{"model": "self-supervised image encoder", "depths": [3, 6, 6], "projector_hidden": 512, "nesterov": true, "lr_schedule": "cosine"}
Rows from block 3 of a small self-supervised image encoder, named by matrix and row number. Rows with one number belong to one neuron. Each number is 500 + 40 x the weight over its row's rms, rounded and kept within 0 to 999. All counts start at 0. Numbers have three digits each. After the name is the row's rms in percent of the matrix's.
After each neuron's rows are labels from the 100 images, of 14848, where the neuron reaches its highest value: "lies over" is the class under the peak. Only what is clearly more common there than usual is listed. The data: patchworks of several textures. In brackets: how many of the 100.
# fc1: MLP up (model.blocks.3.mlp.fc1.weight, 384x192), inputs 96-191
# fc2: MLP down (model.blocks.3.mlp.fc2.weight, 192x384, transposed), outputs 96-191

fc1.104 091:483508492505493526550476520626509464532529439500471534413497499541443451487514486511472519506588451587510541443556526414586497508509513491467519473511455476464491521488514496486474491496498508500546502497459511480446509501510565526428391510527579525481462396504516465507500530527503493456
fc2.104 093:497491566451489479427577497551576456503575475477503469499508526479527470472528511438493547418527517445494523425522538521450473444504509573481534559525470489510447470579456493501522494485454474551553473535450585524484469482474491490511506469512479597498497474502382516488467451526520475528
lies over: spiral (29)

fc1.359 095:476451526526480496485468559544510540493462554466520499523473427484478495591540557427490526516434541437495463447428529477566487505525473487476515436476569478547511530500491503543463489488550499490633477512515460453442546426532435577456513535504484480451522556516445531486513491506515520487
fc2.359 113:482523473532466532484507538449532516540477484485535481497534531445456503480541402522471532527531523589503551428492503543440523501497451529503551603483570567528546514474532520531463455561543470494515505483532514459530518459490556525513554479476474478501493513536541464511545531463519485498
lies over: plain (25)

fc1.338 095:434458512607514532487522506500546540535500467537475500457453456540453516572480452461474498481550559519524493514489466542496433535530489492488507498480545500512407570528527518519540504522503517530509465503515520424592476505467473638501514605462464482478538485479508486512485535505400507497
fc2.338 110:554533499519482471484559466501533474545461518514500461508473467486550522509577438518482478538544533571509566528430530525311478524486444498484520473526536472445473509499505520480475493488496467454474494523515483509443534557487551475533507590424492542457533473496543529509523619519538530481
lies over: plain (33)

fc1.113 089:460494467558532475515548550493469510516531574499570475504497443552586409580556503481398467466529439496486577534493540458508459491455519499433482508493454423480571561541509538552494533505451519499494480494422491552520483584506489494443484597509489509591440458448462561495529465492514490488
fc2.113 093:552517556540500408559516492513505422499502484455541508519437472518488574553528486475476493526516474491520515554504541520558485471526485466464487471590447425448440599478447528515433542483520506485586478449539488450453537460521470457505486484465464521461525453510479496353474533506451498501
lies over: rings (41)

fc1.158 092:511437497520477512513451488494508499521460526502456478492542550480479474523563496490547536486521475513466511551488530477496459539525548478425541487488503557475500500519504527482427438483516466506565592498492489509443508488485527557492502508408513521496502516436489520491502493481531514484
fc2.158 080:461469494559494453469475463501548497460545546502548484474540572482523548518600462513486434480487542581530414512469516461492485477494507517498559447573460492525559508531476533555536520460438521549442429524465542462528499477452476467511511556499584531505481473530447465504516480484478527527
lies over: spiral (57)

fc1.15 099:557491509534526471502513516436484499415427560504496462477487549442458525482515497511540448512491524550563499422529504543518523493478465456560550525516516492499504513452483531504424499541467483491491450562509510536497444473497549541510552516522494565496509561455505448528485533525513531518
fc2.15 109:473490413458482510506538440468526431477532493517563494552554545513475554543479531426519410492500527555471462447475597507413488491498469498441541484522477527510522514531522454469512550429451548531490462452529492439514544545513484496482441472503513432541529534520427409543533536467521557460
lies over: plain (29)

fc1.98 081:579498511512503479510407509428518478503523479551477470491509450446462498557512508509463453562508545553663515531458516553507481477501491478467514482529524502422558486462492507486487438486495519522487491514482491484485521457576521499528446506528427511504461601448460469527468497455494478513
fc2.98 107:447508487444516542478461448543552547512529531499561478480502497538488563518552488464529475524530471534611493460513613434502484496472524466513519474499525491454541521518461502525511520555494501484505547518525520490478571526531440484488516511479599421546519487490529436521514435495486524539
lies over: rays (39)

fc1.72 107:525495490485518449518473509624518521480518457498429602525507477553513483476511509472416474543456529591472536511527450512537492513536540555507505413492484518502468475505493492478537458490480503459481541498536445459460451385535525535496472486448465504500526525485519492465491481487478539494
fc2.72 100:506489478524443478515560470476422518499533507497508462485467545481523478564510536449557451539576453505462483536506517452554509474520405527430523535483563492519489470541478534502528474458498501475557510470450565437500524516592516498481539465471600482430571414468558433474546565502469551505
lies over: plain (67)

fc1.302 097:545460501485499526467472476444562543487519437489517509451568470489515392485508452506468542515497573523569458521485463444544528504508433419538498498492502495511529481615544488481466499529554500502475540507485538424477489555515505521519527502484498529502535472493541567516522598531499455502
fc2.302 103:527521541492481427515543493551554518458626582452509453581523474460429483494486439481540493466473597535454470458494523503543512513439483491436523521536537513504516566472503521518423541463452455467502525519554477554532468423476532513531476510491593476508527445424565532492506564461481526471
lies over: rays (65)

fc1.226 096:507489548539542501485517485450443547534524572532527500440462495459567481516528458479520564540476491530502530537482481441517550567465502551500459527557396558451492525500594546597570470504501461600425519486536509461515452497536463529454524490457435522499466548462503510492503525545493552418
fc2.226 100:515523562577458468524600559487557530519521542538513489466448488505465500462483477471511466485471491479511486456541465474543495429521507478478576528476470536506495534458476514459530491485529576379490497490513463484539480499514459444475488487475450525512467530462466455490529447496569459538
lies over: plain (38)

fc1.264 104:508535520480493416453493567468501657468449412477419528456497551511484388554540467503541501513489531397474499537534538465451492520465448444493488489495496485493521505489536524502615552509489549498553519531554515544462491503515560475536507547440527517507515478550470512535472469479483475466
fc2.264 102:474507481531550463525526433469481536503459506449568472439559577458514536433575448443507432569466496516490488513518497502519524444567480435480519443484454488491539525556491582473543562535491462491475501432362504511507454491530492439493505543519519515484454486571478481555523490541446526485
lies over: rays (38)

fc1.212 103:571508504526517471482480539496546460526608532522488565567534525507509458534452584514495573558471520482500534475507577481473529508520516463470454421461533510532461492468494447494541521452410523464470519593538513495463472478555462520496443533461547503558568532491496448519501491507503466506
fc2.212 103:467479381629494548480532484512468549555470497470470428475558498467507502498513512412483499502449512527456411522435464523472515533550522454495503538553496467522550505447431509511537525418541524503505467514422537467557521514464457471515493537498529486489553508527510446536467543575511530444
lies over: spiral (42)

fc1.293 096:523516510438512529424467490446475501460459466481544604451520526416554525442555477467470541514505515507465506515532566544575532525518504549504548512512472505511467501467532515494490460451525527496559462492545504542450521479541536573483507513447495491515520532493542468505492532517493476455
fc2.293 095:565591496445522533421568463425518480479492543477602492506501487529490554522467493478532394493516507538489504485441500460525496458469442510544555530531445484459474499486539462477482532518530524532515524484539519503585497518566516490474511497441496558514469509516532492436474544464527486465
lies over: plain (34)

fc1.7 113:537405509488515458573513503539519465490454483479527523499486535495561468501520528511548482483458464447469627556462598472461477508470469492470522481545448599503490510501445485499527450491493541498496539489509520571533485444522499537483476522411505488579546493457554466492552489500561483498
fc2.7 102:497501543589480482519455532507577499529448449509495489414530482546540520408602445478483505538487508488488540535501538556447573530481545445494483431508493521439508493452527507456523500495495480491514472476457566374505455392403513488530509511596500431461452515534514483467496554549469476489
lies over: rings (61)

fc1.49 098:503555505487494484478460560478492478564481545449496514438497545527517495528542505458516522516524433562426532519527555567551446537570477472519510544557492548441566499552489586447558456434505526501489484528429478548439560525571490498474521515452569492460462531532503452464555436456493491492
fc2.49 080:478512488426495598508509434488476459504502539460501495440505533451465519554545462499514447486528535478460472494523477447476509469440510510482465507566468561537448556481528420550561399450542492477537534509534526482518449446557543520528494503538560482520563544468529507536504493458464450416
lies over: rings (27)

fc1.301 101:531500493518448472388486462518496459603571537538505459517489513509532449435536521480568508536506539527541503490526431433453486552445529521554495540472433533427510473536567477442460453529526537449497561484470494429432467507540519453589458512475469502522476491517508507493525516542468531464
fc2.301 092:551530502497499489474525474504510547477504486517530488432491493447427455454466532488432526483533502407533447500512533535500509505549497551518509456532533527522505391479586528450465508517438465518423516465526472520527561497617560448498422534524430518533535509479530565553543470492454512509
lies over: cloudy (75)

fc1.115 096:540495520478508501453474455536544464517511553494574511493518397584553462478462433499416503534497519462609501446451490434445487500497524450478487421496510511450479563482439495548572518491471550502520493463505493505529556556545574508524512466497488484445493516497561513493516515513506478480
fc2.115 108:527477515497494506545508425550497547510547508467457537534446459504486518472488413465529522528548573548470478498403489474411512486481530470426522543504516504457491535477483500570426557499531437459486525495488530564526490458539507502521486502521558526533455524496529506467467559513505515492
lies over: rays (81)

fc1.205 099:467533528512514488503560528551517496546493520503542478432505601432435480477500490485478460480494468440533497466519500550549525479507453532542507541536518528484504503463489488469477431458553521536518491508449489437566477474493511479561522496501512505532484525486560451511523529488479576522
fc2.205 114:571468560558465558516498526485450556442461474485347439536508506456419553485563493463511484526443509465457451480491549426492492498466477510495519414488490477529541502481478536511458516545513443507475487524585512499532528584500543530482487507434518539529535522486417475459502510463505467496
lies over: honeycomb (29)

fc1.199 093:519482513498504461532445517545537512487549457519485573560508497471470564550440517482392537535434538527550527512514446522521404522544574502460555427482497497461490484619575529498557477516495460487524518474497471495527490417514485496536517524479534510534504508462475473431500502468488515495
fc2.199 099:496520557494499484504551496496459510443493541437519506474463561491480529528513561466561472562491475579510478504506536465490508475492430626434442563494529481511499448541519505434582517504476519533501478458535497446527523474557519502566449485551475519475553508569534454551518438473484514526
lies over: plain (86)

fc1.161 102:481459498522507620487445446488559485580501511513515497565532543475624501497446517483474482521494566481450450497505558473533489494475490531468515454444537432497554506486502521541503546486487548453549483524571514485485471435439508524518498503420462491531526494494477476512525424510500509491
fc2.161 089:426500456497512482522492458527497499452425546479454491463479592488391507533392502478530550531506549559594515513448338473505467505504447525481456543428548475546515561460510547473524479513500529545494463498425401522511525487564490491495517504502526583517491467522546480519506489551476498447
lies over: checkered (45)

fc1.353 101:541481522519467397530516477519475527500542539449533389524516518467454464524442465492486467466494480544517532520493461438468447489488484500493468560482505547523441479476421495479507485517479448528483555522530489477483475508508465467530428470596587537533526552512450557519512523539517545509
fc2.353 099:516543457508530522481447566482514526427504534541418502520514501396450525498534510467506523475434517495481527630467508475494482525504424426547512491505472502512493572504519493463451530532478464524490444478479458487524522538496497490480463528488477543479458480472474615535517508481478512461
lies over: cloudy (45)

fc1.27 097:498461481538480434489507432464492486469458504528517481436513573493457508495548495468524564591473492477476500531553531461471449468516507537471512469482559534536452493496536480410522517513519562484516532525533481518463457471511519614523527482468483522490504491536485472529526493435495516544
fc2.27 107:534502455564546530426521542485507545549461550522536490456522503529500517464557533518509463543519560556511462475497425462454448519484443533582549551514544505563506606517497529541545415498529491510481482561509486525500563491443497508442542523467521479504481483431550455541455536538485460524
lies over: cloudy (35)

fc1.277 093:532455531558552493500477464549403473404521466466546445487443533473466534466541488532479514482541500511489569569486605500554508444556534475504557507473504515492494524499530468483584484534494598456505499486527426511499543524463484513515559519485505489559528493522487565500514506527442463470
fc2.277 103:500501530510467419546461526458525535507465482514527490513596541547508539473508470481499463536470481484546516433517449507507488401467511471458540507492497548484497483490468509489572466571489507512462449550440468488437515494551508458644544542523502511498448478508461535485537506532503500528
lies over: rings (31); striped (28)

fc1.219 106:436451512502513488508518453488497462599535541481629478461501490467572457522549442535462514486488520475475510553554529483476531528497518435472433445496453502456464458483516505498520506503541548467480477555501503513458447484513513512536530489476497514479549554535514527496509510493465485514
fc2.219 104:501524532462560480497508532497494539535539538496498460538531556422402501543554502504567490482495661477510481512490498502456529532445520521433457554481521477461546523479501526494513457442441501478539567519456525523491497624492544527471484506425505545549503485457514547468542471560522486484
lies over: checkered (43); diamond (25)

fc1.228 108:475466543539498487480455542488489505491446453482496543464510480530541522536516466516526502526498485542519518528512554507435518504502450372505511452493542522525451549538450470511429515479446539472445556453483518512484505561554442520504464532495533537506518494510474506552503516499490387518
fc2.228 121:528481474566461436579437513462554522544554452531497483526549500478505538539555475538485491547469509574469453472489547538480548493481472508470513489491437548465527424490495547469502526416489498482485461550516522505526463513458538442520492579434564535518494511515402451543506511447522527504
lies over: spiral (48); rings (26)

fc1.342 106:479436510496475499499507509528516518458458532483579490476485593563490512510545475444440427500475493528593547533503495443577535481495513495482525529500531537497509515486490485513532511459489484510480492463478515473530452437461477435515495499522448506565501498516485484490521475508483521475
fc2.342 115:485531447515517514567437519472506548460474509515511412473498531460458487514537444446479477402445500570483449542469501510515535554508470432432553549474458538537431500476521434545444499445558482465508511529508547508516514531503521479500479551596548502539522525468483517501546511458507556426
lies over: honeycomb (39); scaly (25)

fc1.270 114:553491459524511499620445518474493473519477498478568435436479523564479533503442473530520538392500463486481487483484453541422503454540550511445505571486437558453508491497523488514489473508511504543513480499443521520470493456507534465504456493596525534478542429521468538558493499434498537478
fc2.270 096:496555536545540452463545460498456501502499480516523533465478569546524477563435497496454552477443503471529516494523456444480492510539524528477446566454478512531472463488496460492546546532438552550478457552463461585499544571463509515538469581537444568515514488442518508549444460409536513484
lies over: checkered (25)